config.yaml
loss: "softmax"
encoder_kernel_size: 5
text_encoder_layers: 7
text_encoder_inner_norm: false
momentum: 0.95
adamw_weight_decay_other_params: 0
Rows from block 6 of the image encoder of a small contrastive image-text model, named by matrix and row number. Each number is 128 + 24 x the weight over its row's rms, rounded and kept within 0 to 255. All counts start at 0. Numbers have three digits each.
After each channel's rows are labels from the 100 images, of 14848, where the channel reaches its highest value: "top examples" is what is common among them; "lies over" is the class under the peak. Only what is clearly more common there than usual is listed. The data: seven-segment displays showing three digits. In brackets: how many of the 100.
# conv: pointwise conv (encoder.blocks.6.conv.weight, 112x112x1x1), inputs 0-111

conv.80:120121143102149129134133255154117139128144129111116096150130099127118119121158122124107192132134110135114155122144145128154137161113115133107137140150148106111138115205128120111157100118110135151084141119090108130124119144145140145129133105127136114124135133106141152137130126161114129122119112098112176094116064119138127110123121136115
top examples: the digit 2 (100); first digit: 2 (100); amber glow (35)
lies over: screen (86)

conv.102:097130161130112128144125096164127139091102126113138142161155188117121118108121131147128136140152128116112119141068169132107113172131148108096143160099100126149160188185150148167149121086158158104112130144141165148075121121108133171118099126091115129091133123094151156119126147110145127111093109123143111144127119106105150121128160106116
top examples: the digit 3 (100); first digit: 3 (78); amber glow (36)
lies over: screen (66); lit segment (34)

conv.71:117085140130160097150108116137155128123115122147151120126130160098105122113161119183107119140091102117147116132141119088145164109092095121097115110139106105169135076115124097147161114141137139166119140188143094150137123123165113117155146114121069133103115122127116120118154105102083137132117132066115127066125138166097123115134156121147
top examples: the digit 4 (70); second digit: 4 (50); amber glow (37)
lies over: screen (67); lit segment (33)

conv.69:131144118077167087107131082134134135141141115102156052131137138150138102081133146185108101114103126133082105129126115162111141141092080115113109172129126122176143101076154131095141134130123128131103123104166136108133131130153139151132153112135144118124103103154136112145131110114137139104145136111115128083134092180128147120119107082128
top examples: decimal point (100); amber glow (35); first digit: 6 (28); second digit: 9 (25)
lies over: screen (83)

conv.53:097114158115104095116152187162100131139170120137134105088136145108121139137114098164130149105103081141111139120124115116117107096129118103108137174089090111139178105143152124110163136148120110081145128120144125132126172148172117126117141089129110108105129099051101137128130092150135132120129163127091119112130095139112138138133122079154
top examples: the digit 8 (55); first digit: 8 (46)
lies over: screen (80)

conv.0:123160127125109119119116105130163124128094150101161117137125158116091110131102142115142133147090109089090124220115129144157111100184136139123117148123132101160133128143111112110130143154146134082152100100131120120111130184139122123135104124130163115142113110161191094149136099162122134115137119118109131080147095151118105134176093103134
top examples: the digit 4 (99); second digit: 4 (48); first digit: 4 (30); third digit: 4 (30)
lies over: screen (65)

conv.18:117143137108114081122172115133117151142129085123159127119096147123134161160156100162153121112143190142138146158102109128101085115145082126159131115123114112121107092093139132136121099104136106136107117125110125154123116122137165123108173123138117129098137096079099115143164114158096141141116156109097126116127108140102096066068170137107
top examples: the digit 7 (86); second digit: 7 (52); third digit: 7 (37)
lies over: screen (98)

conv.67:168122140159164147105120095121137107121158135121125101117129088171096126096097143136111152117129123115182088139137146150096142137124124092120102150126140154165152086117184120136108119138122156205112113165139112121142114118138099149114146172145159089089149129140158140108162162092128137141144125133142100105135153131117079121166117135113
top examples: the digit 6 (91); amber glow (47); first digit: 6 (44); third digit: 6 (43)
lies over: screen (94)

conv.11:116176136108086120125151160129129108152073114119173093095151124126107167114111113138111112128175126104120131118139082113111114132116103118129140111115145104103129118144148149128139148130094098158102084145122098110108096085119125205126121121104112150116113091158155142106125105115129126091108122154144094151085123082139124152100121145081
top examples: the digit 3 (91); first digit: 3 (78); amber glow (43)
lies over: screen (96)

conv.65:116100120144146134096133095079093105160126137127109111087143119118100154114133120159124114122114056118129141127109122141143112128117117128121204110143136101130129123153145096141152143106132145118114102134116136167112127084146124142138109134035118156109098130094146130116120085139110133098130090122109121139120130115046112112123107124111
top examples: the digit 8 (100); second digit: 8 (47); amber glow (44); first digit: 8 (44)
lies over: screen (84)

conv.97:097154112207097086138139098148129115119118142149144149132122106175113166088144184134127129123168121125112117141125118081100146125099096151132135108117125147136114077150120150124137090122124146147125179141121126117136115155114109180122152124113106151144146117118132199110136114123138102126133134085161146136092125104149138141123110126186
top examples: the digit 3 (100); first digit: 3 (60); amber glow (38); second digit: 3 (33)
lies over: screen (90)

conv.94:096115138126154125105086119127137112146118131146116146092176128128118132116100128136118132156101114110170113128135149068121127110120150103105131124175084110156152093135104111092108114182129134138054145135134113133128152128132136115156128110104132136129109142156121131159177120095120145108112122135099122153164215125113102136128115186148
top examples: first digit: 8 (30)
lies over: surround (100)

conv.61:109125113092189153129107156091130146129147093105152101174114130140114161111104120157106145134144118129108167103121115136131101100146126132106162096139154141107146187209113133103140088126144157149131148137127166162120133156132133120119136132119126124138121123098131104131131139152154144134118116150087102202091127122085107142119091139129
top examples: the digit 8 (100); first digit: 8 (79)
lies over: screen (78)

conv.8:153150125097132114127132168118156102112160130126131117123106154125144136192163137133127097136157105086129139147143082125137146126141134128096137114121154119126133168185135113131155134106155189129121077098163092145160090135141169148123127111139125116106084116116122146112139112099116153174111171138173129097125119145107130084130139132180
top examples: first digit: 7 (40)
lies over: screen (84)

conv.4:170141103179143105126171147139163097103106086100129100115145135140144139133074095123107089135155148121083120134115156115152105149143139104115164109108133155177099120096146106107097123175142115147142151125132129139101121151117121169127141168096131114124099126114149140093138089147132121147116092131127116084137160170142171109111136109163
top examples: the digit 3 (68); amber glow (40); first digit: 3 (32); second digit: 3 (29)
lies over: screen (89)

conv.5:144132100118124135163112113179140119153153123140120110158143138118114123113140127094150128135123131110145123134122178143130172124113154093109129107111147168143112094081137133120124068138098174097097153099079083107116129140124067126119121099122110123113104100067124126138112130119119111117108157099203119122098113143100127105133128091123
top examples: amber glow (40)
lies over: screen (86)

conv.2:088081168171093132126149140106109094122163100145133136159118125118101119092127110102141145074101155120115132116113121139109119123159117117123110115114128104126138129137120178102129095089077164146123072132105159150130128103156138134134138079131125105151155099098158155132142096135137190121111132109133170131136120115138154148178109099109
top examples: second digit: 7 (30)
lies over: screen (69)

conv.107:101081095139112122133111119105144154142108142131132071121132108140166156125143111128123122119093169137125139175116124153122111129108138166153212129147109154139109103132126128117121102134141111104148158122108131129123125108136093111111100115067086095145088124151089159136129133155159112158120109150089121154137114173189121107123136156118
top examples: the digit 6 (100); first digit: 6 (56); third digit: 6 (38); amber glow (37)
lies over: screen (71); lit segment (29)

conv.50:132110076103138142123127129145185137087117094161118102085176136124121151130108093124146140135162121184174095111136107111112160111101097094123162126139136109144132151114132137126129118172152142121138185113116111130127146169155110147144139092112129158147165136111129115154154098119152081172132090172125115162165126129127124122120117104124
top examples: the digit 5 (100); first digit: 5 (61); amber glow (44); second digit: 5 (32)
lies over: lit segment (47)

conv.91:116110116113117111131134113105081137165193151113104086123119111108102093101114145153138107151138144129165122127116101130138113067119091101121074117109145113133146096113134144150128122122135097139115134143115087177162148092122117100139106215137089089125125136140147131144134138113122112139109157165169103161124146122113135125095140112130
top examples: the digit 6 (100); third digit: 6 (52); first digit: 6 (49); amber glow (40)
lies over: screen (96)

conv.85:138113114094152136151120090081151129110100118129128145111100137158132101101095130127152114191127147078141128111117152118132122142142114123182121149154132078133138051138139142120128144160142136134141098140153083125148142122124121145198143122118094120125106110094139096101109149097174137127129083136129120108110099096143113097100099145120
top examples: decimal point (100)
lies over: surround (97)

conv.38:134082142217146154150145114136150159110145133113159106103086148111130162121145167124124144111129135114165161136150151132105103109116087098102114112116126121120090076115155109117121100122109131109113119139102123106130098126199111144120148141078133155179144113095127142115136149115142130113149154160125092114111113169154150127144117128147
top examples: amber glow (37); third digit: 9 (29)
lies over: screen (78)

conv.100:123100122103115091140149152121064080121093123135168122107133149101095112148106116165111120119214101143116139116097125145092139183117086110144110127151128103116111116099093124128145133128111103145112119137126112157133110125141140192132119122062128138150122175116126125162131122140117092132125119144125085139136120130099140112117085123112
top examples: the digit 3 (100); third digit: 3 (41); first digit: 3 (41); second digit: 3 (25)
lies over: screen (89)

conv.23:130147120113179124130141174135160120131128110111111134138141167138132111182108143116103117124144113077136105154112136132141136109128151096114108100095140140107155150236089104143138128100107152145119100085116098105156128120134123156150099143124153138103099100125103139105101145126119140095106149101151144168113128121152145111107146097164
top examples: first digit: 4 (42); amber glow (37); first digit: 2 (26)
lies over: screen (85)

conv.78:141097132099092140115125115114097126116136100138145118134122155115131157144129169127133143120113191131147121138120170164116144138099120137105127116066128107129140158192127142131099124108107164126072131125119143102119100109133141108104081106120088132201124108103104118111135128127157136130146147117141155220124124141151141152118143119115
top examples: the digit 9 (79); amber glow (43); third digit: 9 (38); second digit: 9 (31)
lies over: screen (78)

conv.6:070137151178115125100191160122127116116134133117120148127141120175139120113116109127131104119117179155098106142105087146154098141134110124143116114145127170127125141080138084118098111128123201118116102132082150128118164101110147132132145088124153174102129106141109115099137107170127132140138124136127110074138130138112115109135161156099
top examples: the digit 4 (66); second digit: 4 (39)
lies over: screen (85)

conv.46:160143145164103123108119115116126169112122136134164085133140119145088093103147116153214116080122137132098182127131124127106103106139125120118121111131120144146134087120128116110084105124138123108139088115106090123095099115120104140127137116150141102148106073135139144154157155148119088135183108103114120121140136156097177105141087126119
top examples: the digit 1 (100); second digit: 1 (55); third digit: 1 (50)
lies over: screen (100)

conv.106:116124140119092114103091127122090115122131128062152118111086097110093141147116139153133142133111125098133126109119137093113129116164106114124098141163128143100102092113131172139148123148175081107167170114106122135133092173165126120146114157138125186121110116099145135125118148136149105130108173100123120095122099121126137134192122162164
top examples: the digit 2 (80); amber glow (42); second digit: 2 (41); third digit: 2 (31)
lies over: screen (99)

conv.33:114108153115122107109102152148143094137092109103105112116113098157214153135161103125095098177153140147187132084114111127110127116114130136171117121102112131120111100139129121124120136126075117147092165135147136124154117113147103118102103097177138104162132128118130175099104105148108091144107123124162120100091115153134136139153143128121
top examples: the digit 7 (77); the digit 5 (56); style: white glow (38); second digit: 5 (32)
lies over: screen (82)

conv.39:182107094115107088134133102134136134113100087120105109123131094094091122152144159098142160153144132155128146125120114142114153122099091120105155119110141114144142124138131177086134132126098175111103072138121093157104163160148145131137067136132152124161138132116122081108117179143105103114164080137149119161118134147162127125138124118136
top examples: the digit 9 (64); amber glow (38); first digit: 9 (34)
lies over: screen (92)

conv.76:102150186152120135119158132067122129110115092119087100137113110157129098170096112141131135149138125123135146131123115131111146162149135168120129145107127120100117143127128072142102095108132177145132099108124080134105121101102135137148193159165126158116138115074103105137132111156126165127137187131097111124134132134138102094101161117121
top examples: the digit 4 (73); second digit: 4 (30); first digit: 4 (28)
lies over: screen (87)

conv.30:190168123103147125147153142128124128117107133105121148122127112130187107115092141132138130137160127090138135090123093127183083087074097147115088104129138163108116110119148135157113136094132122153101138126143147121138153140120139158145098108098111136098126145090145161146159133143093167156133099159136152116136130157093104183118100118119
top examples: the digit 3 (61); third digit: 2 (29); first digit: 3 (26)
lies over: screen (84)

conv.37:128101134119129094131177166177216159103134145116197089094101123124151108115145143140110135125142128079123145139139112134116122126109143139177122108117133129127164104116122132152162153165126096102155110109148125110100119108130160122168124119071121086142127137099150114130132124122116129082121126157147149100112095116103118103114116122123
top examples: the digit 3 (96); first digit: 3 (70); amber glow (41)
lies over: screen (99)

conv.24:098103116125096119140131173099066141162098143140137080100099153122151156144103070155126165126153111133129095147101109127125138127153096131137146125114131109152086102132158108110149146097132147064136114152127108103148110124183156099178106098139121131092126122086087106128124149145112134128130118167125093108130117148132111132126109152149
top examples: the digit 6 (100); first digit: 6 (73); amber glow (43)
lies over: screen (70); lit segment (30)

conv.7:173140118130152121138111084091122123081090134156132113132175118141130147134134140104126111137179112119093129084113073129111124154126119137126155133163139096108158098137140112126097107131109129076134139127111090105110129098139129130131108134171160166145160130127136152101144164134122161133099094127154087136138118099190175118133131091095
top examples: the digit 0 (76); amber glow (44); third digit: 0 (32); second digit: 0 (31)
lies over: screen (63); lit segment (37)

conv.36:127160104096130106071163134136113120120136113116110114139145125102156125127116139135108132129069125130112084135169114127124138113136102108140118094121093121096121108108201141113120112139134126205112108159112113116139142110137096161117092131186123186170139141137110125127142145113130088108120129114124134122134110160075141083108147115163
top examples: the digit 9 (98); first digit: 9 (57); second digit: 9 (38); third digit: 9 (28)
lies over: screen (100)

conv.72:094162144105153104141130130118130126139143166124132120095134082138113112106155124136133150117130168118161184129072132141099103118132144145128094140101180091111098154162163151143122144109107119141157115118090109149121128184128142126154135154123139159136117119111098152165090085127118135155139150174121131141088105073111123141158155118093
top examples: the digit 0 (98); first digit: 0 (89); amber glow (41)
lies over: screen (100)

conv.51:111154102122134137107103152106157150133130130137103077170125156131120147149130127197144122151152108119111083138104109125121112091116088129139053069142138104118135098146104116151147144117118153169108122167112111082090121170172131091122092105121134107155126116136116158157122125135138127154119111156094121094126137129124121141096119139159
top examples: the digit 5 (100); first digit: 5 (82); amber glow (42)
lies over: screen (72); lit segment (28)

conv.101:092094116138114127117113143134086099171072127145108125158111125132126137096109138157137138150124147148122121157143156108135101041111102121139103089139135139141055132161147097137130129112130088086122114144125127138120107097184073094106118137168119138121131113076144101116122141121114127131134136098127109108099115115128148160138112130156
top examples: the digit 6 (54); amber glow (39); second digit: 8 (28); first digit: 6 (28)
lies over: screen (89)

conv.48:173133131129109144169111140111128148110106121106142122141072190148099115106071103125159095117109134112112136100123130125130098115150147132164111120107077123141136096119109122136123135121126133114151144171116121163155119121190092161090112080140127139144134109138198098153132104132113119160137167121128113128108165169118100137134162132121
top examples: the digit 2 (59); amber glow (36); third digit: 2 (30)
lies over: lit segment (48)

conv.73:147146139110151134134139134130185107113145139138107131102090108109089122114141132118130142106114141119117113145159149084134133132107121130110132122126080156131115114100137192115173152100152123134130135124124116094075151148106191130128133099118120131115135184142117143179165176132143126160122091169129114153157111146184130161142171113124
top examples: the digit 5 (85); first digit: 5 (58); amber glow (40); third digit: 5 (29)
lies over: screen (97)

conv.20:144141164127083114145113137099127122122125140128108107163097139124210188122140149153110138142090081130137091177159098131125104116133139116126107148133105112125120130126044125128104110123127139174130102134110101122116126152116115116110143115098110157137101101116129134136145159140140112132111108067097132118116111109116096125115181088139
top examples: the digit 4 (100); third digit: 4 (50); amber glow (43); second digit: 4 (41)
lies over: screen (85)

conv.96:115110171137124145152157104147140133145156148135142112130099142112123120118143125116130113160100125103139151137130148120119128144105141097153087114115118085122187139105114144165163138156146135118134101134170099171067161190158105122162094155094142125162128124110151132121100085149109113181138084132122141110128107146144124114108104183120
top examples: the digit 2 (93); amber glow (49); third digit: 2 (45); first digit: 2 (40)
lies over: screen (98)

conv.27:123105134119125106161120115130124165130121094066111132154116134111119159140106106131077101150159111113102127132144135131101120100107156115168139134081069109188159104166138125121130095181157146122073157148152140117115165159143148124116137159146099154108117133095126116111168103135161105132105159154109099150119139124119130101123127102107
top examples: the digit 0 (100); second digit: 0 (55); amber glow (50); third digit: 0 (39)
lies over: screen (100)

conv.58:114144132158147107092142136116122138099111113106115055139128162110122124138102145131149116113162125134141103180144115136128126147132120156123130114149088132118134093121110119138138167095186097130186131143144143113109108103096129095076096131135134161165161137130116121113112106144103092094166113124102119098110187166087130136123119123167
top examples: third digit: 4 (33); third digit: 5 (25)
lies over: surround (99)

conv.15:113138132190136105142070117171098183120136131127152156161078129165145142130110125117107121127137130090134129132119121124122165129144183149100126158159107160117155097123135128131113137096114121119143143123138100141162108111144101090142124133134108143103105126080119127156137154125117121080136120154168081124065114137094142133111123161086
top examples: third digit: 5 (29); second digit: 5 (28); third digit: 9 (26)
lies over: screen (73)

conv.93:115083136169100151150128109108157139172135120091169102158153136184116126140164128152105104155119098153156148110107129124150147145148116133137150097159157130137102125108149150141154153114131090113127092120117093133134163144114106149181140118109146131131176130113099112149129127171109087122105133153129154143101196127125147102150125116176
top examples: the digit 8 (91); second digit: 8 (52); amber glow (38); third digit: 8 (32)
lies over: screen (86)

conv.29:135114139135128116137213108139121118153108171134102137151101121135120095091101143140137129111118139133119163119095132179133132125146155171120129114140110092171131117076084111136132103113168107109163135146100115120149144155129129140134110125128150218163125166119098119140128112118075138128117137136131125112093171153124130144139111094121
top examples: first digit: 3 (32)
lies over: surround (98)

conv.75:147132129104116159104134148147102108110122146118081113137135125165114168124099100113116085136134173120128130075091130152128133155098125152114123098141107116129116133144154120131136167125109177088143197111101153124129110127108147110120140123121122181146152132154117114135130100175169145129168106087129147090137099180113117084132120089136
top examples: the digit 9 (98); first digit: 9 (49); third digit: 9 (47)
lies over: lit segment (51)

conv.82:150136147116133095116121080118086206108138098138179089130089116118105095116160146143161127121106127099118179146132110137130115126090127122123136098140160124140112132121141142154125102129135162132119123126128129111146131090122142115117186164122110183102147136107065144098126125125124138126170149134134134111125134141114098100095061120143
top examples: the digit 1 (100); third digit: 1 (54); second digit: 1 (53)
lies over: screen (100)

conv.66:121102163120157136104116143165097177136155132150112082150138143145121187146144144138117114151111126156135155134148131141144093144123107162135167115126139137141111104171130122123141140119154155154106122096212107125130133159147143104162134125132159085203116105161124139079164135124120103148135124140099125096136122154121121109115113136162
top examples: the digit 4 (80); amber glow (44); first digit: 4 (31); third digit: 4 (29)
lies over: screen (92)

conv.64:080114133100049115116139138126090149124146099123085129098120113127127154174123120167144143115129120139094095130124117104126098133130100125130178132105096099117141121151147144116188123142148111092095135112142134119127110076136131134106160138084075128089101143127185156109113112112115096133131145159158112151116122144130130133140079128114
top examples: the digit 8 (100); first digit: 8 (57); amber glow (48); third digit: 8 (34)
lies over: screen (76)

conv.104:147159117132072114116127118114081149125093110129101099121110102129107173104132112150089144131115125111129150130105179114111133085153146128126147115141163134145116126176167105126139104136096102171103121138109137178154133055163110187136150124151114168115100126162088123129130099148102130119155142150164133129134134128109138138100101124139
top examples: the digit 8 (100); first digit: 8 (66); amber glow (43); second digit: 8 (30)
lies over: screen (85)

conv.45:112116110136151108085122129095114119118120102152103052157102183135118112097134176102144124142150107104128137162166152103118135151128131168147103100169159168109136121144135126116132133152149144101143133164162159105142127092141078137152126127140092151131158129091146134157119121119100135105175147138178110147094146129105163110114133117123
top examples: decimal point (100)
lies over: surround (97)

conv.109:104124105186128101142128141141161153147143116156124116125127146111079122123120111132141112103094172116147111159125160126132155156143111157125061105141154111097102099133163116159165098155127117177144117120142110128111121118148141139127104144152138126214153126149161121109105130132116113111122119108073139112092116099108102088148137110161
top examples: the digit 9 (100); first digit: 9 (67); second digit: 9 (32); third digit: 9 (26)
lies over: screen (99)

conv.41:123110124158120166150124096152122113086119133137170084133123167142138128148140121127137125133110114129106104125111136104101087165111124143107115071136112088087195080140120113108151142152144117119136098128096104125117097105142126133108125135109146100123117116086113145132132124100130146089089114109126077080114093155125200105119100123134
top examples: the digit 9 (59); third digit: 9 (39); third digit: 5 (26)
lies over: screen (68)

conv.98:187124121088107115147140127081123127103143132122104174138097091098103142114111130116133139187140130100120154168121159120177118119122156106123134106137105116138087079120108125141138110178137096120117115148124126133099067154082173091134111125139119134133131113082103150139107129110126122136109152148122121177115085108128148097138102103124
top examples: the digit 0 (79); second digit: 0 (75); third digit: 9 (25)
lies over: screen (93)

conv.21:179155107060130165105086085127126121120086126085168133103112129137154138110114113112150126152129082108111130139129113101126166133107153116127124158123138153102108156088156131154117087139135076145148153147148099169163174110108142123103133124151106134122128148101124136123102140130095138100093141141103120058121132142111112144133125112101
top examples: second digit: 9 (34); second digit: 5 (32)
lies over: screen (66)

conv.103:127083123118165146132129107102114151090107110153179146139127100118129161128105157105136105128106128101135125092100129096150135151118100111105084120126137105137088110138196089144177110132103097105145101113129139113131113144119119077148126136094118164100170172130126137065145127121103127140122165160105079127119137162130129134134143105108
top examples: the digit 0 (100); second digit: 0 (52); amber glow (48); third digit: 0 (48)
lies over: screen (100)

conv.9:162109144156121117090153105119124099143122136117158099116158126140178077147124142078085125139148107084102143080140118148126122158124138141108119124143126121141122144115120096116148134131095101121133144121142140119094113129096130145143135087111206116152089161131088166099135121120089072127105094127138096104163125140158102097140146120147
top examples: the digit 7 (93); second digit: 7 (56); third digit: 7 (40); white glow (38)
lies over: screen (76)

conv.110:100149181103140090140145152097150155126158127128122134138107124112155107142171162108114130126151117120119175101123084077150136129136161136205130177149131125121114136106125134103116137079099089161123121118137182100138111117122101136181123138111129134137090132107119154113158150108105165125120110145110132121136104118109119129150075128095
top examples: decimal point (100)
lies over: surround (100)